{"model": "image classifier", "dataset": "rendered rooms with furniture", "train_examples": 145000, "image_size": 32, "crop_scale_min": 0.8, "horizontal_flip": false, "translate": 0.12, "cutout": 0.25, "targets": ["count", "wall colour", "floor"], "num_classes": [5, 12, 32], "arch": "efficientnet_v2", "norm": "groupnorm", "activation": "silu", "weight_standardization": true, "channel_attention": "eca", "drop_path": 0.1, "depths": [3, 3, 3], "kernel_size": 5, "stem": "deep", "expansion": 3, "widths": [24, 40, 72], "mixing": "mixup", "loss": "cross_entropy", "init": "torch_default", "residual_init": "none", "optimizer": "soap", "beta2": 0.95, "lr": 0.0036, "beta1": 0.95, "shampoo_beta": 0.95, "eps": 1e-08, "precondition_frequency": 16, "max_precond_dim": 1024, "merge_dims": true, "one_sided": false, "adamw_lr_other_params": 0.003, "grad_clip": 1.0, "steps": 13000, "batch_size": 128, "epochs": 11.5, "lr_schedule": "step", "warmup_steps": 650, "weight_decay": 0.02, "adamw_weight_decay_other_params": 0}
Rows from block 4, named by matrix and row number. Each number is 128 + 24 x the weight over its row's rms, rounded and kept within 0 to 255. All counts start at 0.
# convs0: expand 5x5 conv (model.blocks.4.convs.0.weight, 120x40x5x5, standardized in use), inputs 4-7, a 5x5 kernel for each
convs0.59 [129 128  96 125 142 117 145 166 121 144 112  82 145 193 134 123 103  80 120 111  83 125 128 134 157 147 138 133 153 164 138 153 126  96 124  90  69 172 140 114 124  99 139 117 126 149 144 119 160 152 134 148 121 142 123 134  99 134 115 128 162 120 113 139 166 126 152 100 136 137 109 116 146 132  98 125 117 102 121 130 164 112 136 123 137 141 199 142 103 149 129 116 154  93 165 117 119  93  97 117]
convs0.60 [139 131 132  84 137 136 136 138 114 140 132 124 130 117  94 103 155 160 134 128 156 136 104 186 125 138 126 132 112  81 181 130 153 119  75 145 123 106  94  98 103 142 142 110 105 146 152 142 119 137 123 140 104 135 112 152 156 150 130 146 165 144 173 151 152 140 155 108 125 139 165 157  73  86 145 133 105 108  77 119 144 170 102 134 120 153 141  83 123  90 145 125 169 106 115  83 113 128 142 136]
convs0.61 [135 113 132 105 122 111 126 157  81  53 129 159 155 124 141 132 136 120 106 104 123 137 120 142 167  95 108  76 126 101 151 185 130 115 170 113 124 151 128 155 111 130 131 116 131  92 177 199 148 155 124 131 146 110 150 141 120 121  96 152 137 155 101 117 115 110 111 111 118 116 153 161 197 150 109 106  76  98 130 132 157 153 120 145 162 118 148 152 132 107 115  83 117 120 147 165 134 107  87 144]
convs0.62 [132 127 142 119 161  97 125 130 166 119  80 150 231 113 100 103 121 170 150 146 131 104 166 160  99 109  96 120 103 135 160 109 128 137 150 160 151 112 151 128 133 145 101 135 138 140 134 129  90 106 168 158  70 152 123 131 117 119 146 137 126 136  98 126 118 136 165  87 105 168  93 142 156 108 109 120 152 148 143 143 126 102 161 145 152 134 187 107 112 144 123 112  92 146 119 105 135 134 170 100]
convs0.63 [137 144 116 109 118 168 125  82 131 124 140 138 122 133 117 121 131 113 120  98 133 103 136 162 154 144 133 128  91  86 150 140 109  95 116 130  87  93 129 100 110 103  86 118 114 133 128 133 108  92  91 148 116 114 128 125 129 135 144 114 127 116 191 175 166 118 120 108 136 156 137 119  66  83 161 130  96  64 131 135 109  84 129 162 159 107 115 166 118 148  76 101 149 176 115 151 149 184 163 155]
convs0.64 [145 155 127 137 107 126 138 137 136 169 140 153  85 105 181 131 133 105 127 154 129 147 103  90 130 151 114 117 128 111 123 120 126 127 166 119 122  97 115 152 113 102 120 122 123 118 109 143 122 148 114 104 120 107 116 121  86 140 119 123 130 154 124 129 162 119 163 133 133 125  91  78 138 123 134 136  97  92 119 135 121 120 106 100 118 115 144 110 100 158  97  95 128 113 129 144 116 162 125 132]
convs0.65 [121 128 167 102 102 135 131 117 144 105 117 175 143 119 173 120  97  99  80 100 132 126 120 106 149 117 132 106 128 100 130  83  94 130 135 145 129 134  89 148 155 158 135 163 105 147 118  90 141 174 161 146  94 144 132 151 121 128  88 104 143 149 163  91 132 118 152 118 144 119 139 169 137  95 123 123 132 154 165 160 117 119  79 113 122 130 128 128 136 136 115 158 145 112 119 143 144 155 197 140]
convs0.66 [119 105 167 134 113  98 123 158 149 120 134  92 153 159 110 122 119 129 163 162 111  95 111 135 144 130 116 122 140 107 148 160 109 121 107  92 147 162 139 107  99 113  76 152 136 128 100 134 160 130 153 144 114 129  95 108 142 107 110 136 148  98 170  76 137 137  85 101  92  94 115 120 172  94 125 104 114 142 116 150 145 166 160 111 140 153 152 119 111 122 110 122  78 170 122 109  82  90 115 130]
convs0.67 [159 124 142 115 134 142 102 139 125 113 103  74  88 121 127 103 133 171 200 143 133 131 143 129 141 120 129 167 132 150 156 144 137 108 105 126  92 122 149 128 148 140 117 102 166 125 124  94 149 146 119 146 187 136 124 137 132  59 129 103 107 100  91  70 108 155 123  97 139 114 112 141 138 169 137 116 125 122 108 139  99 109 121 137 149 169 135 140 168 174  95  76 110  77 136 150 101 133 168 156]
convs0.68 [132 146  97 132 117 102 103 101 109  80 121 138 149 106  95 148 129 174 112 154 116 129 156 131 195 137 117 151 119 117 115 163 104 152 108 118 141  70 109  65 123  93 119 122 138 153 117  92 111 147 145 119 162 102 110 142 120 147 206 137 109 140 162 159 118 126 154 156 104  88 135  87 156 115 112 106 134 150  93 121  87 160 148 159 119 142 155 114 161 175 138 103 123 114 130 160 126 145 177 123]
convs0.69 [100 123 139 107 109 131 121 110 107 144 151 143 134 128  74 123 142 128 124 147 102 143 154 107 105 124 110 129 141 102 119 147 162 143 119  95 110 120  73 135 122 142  91 132 128 128 129 113 125 128 135 136 123 187 148 100 116  88  85 136 131 121  95 101 143 103 106 148 136 156 114 113 102 143  91 158 112 103 156 141 128 132 112 160 105 129 167  98 118 148 135 106 151 114  93 178 113  86  91 156]
convs0.70 [131 147 163 132  87 116 147 111 111 162 119 120 177 116 106 157 166 134  60 113 129 153 110 146 134 140 129 116 160 189 143 121 127 115 109 125 124 154 126  98 125 115 135 121 133  88 147 129 131 169 131 132 123 167 155 148 169 146  91 137 146 129 144 113 147  96 124 125 147 142 138 132 130  78 109 128 140 146 101 135 150 145 138 101 150  89 156 141 123 116 112 147  93 100 123  85 137 114 129 201]
convs0.71 [142  88  87 107 127 122 135 123 140 125 155 201 147  93 108 168 147 133 140 127 129 102 139 114 125 134 126 115  87 133 120 130 143 142 137 171 144  93 148 128 177 131 143 149 164 119  83 122 123 127 121 152 117 114 147 101 138 129 143 121 101 111  67 137  95 167  95  61 137 112 161 122 123 116 127 121 128 157 184 144 138 149 133 141 161 110  77  98 150 112 121 119 121 168  85 105 135  84 128 119]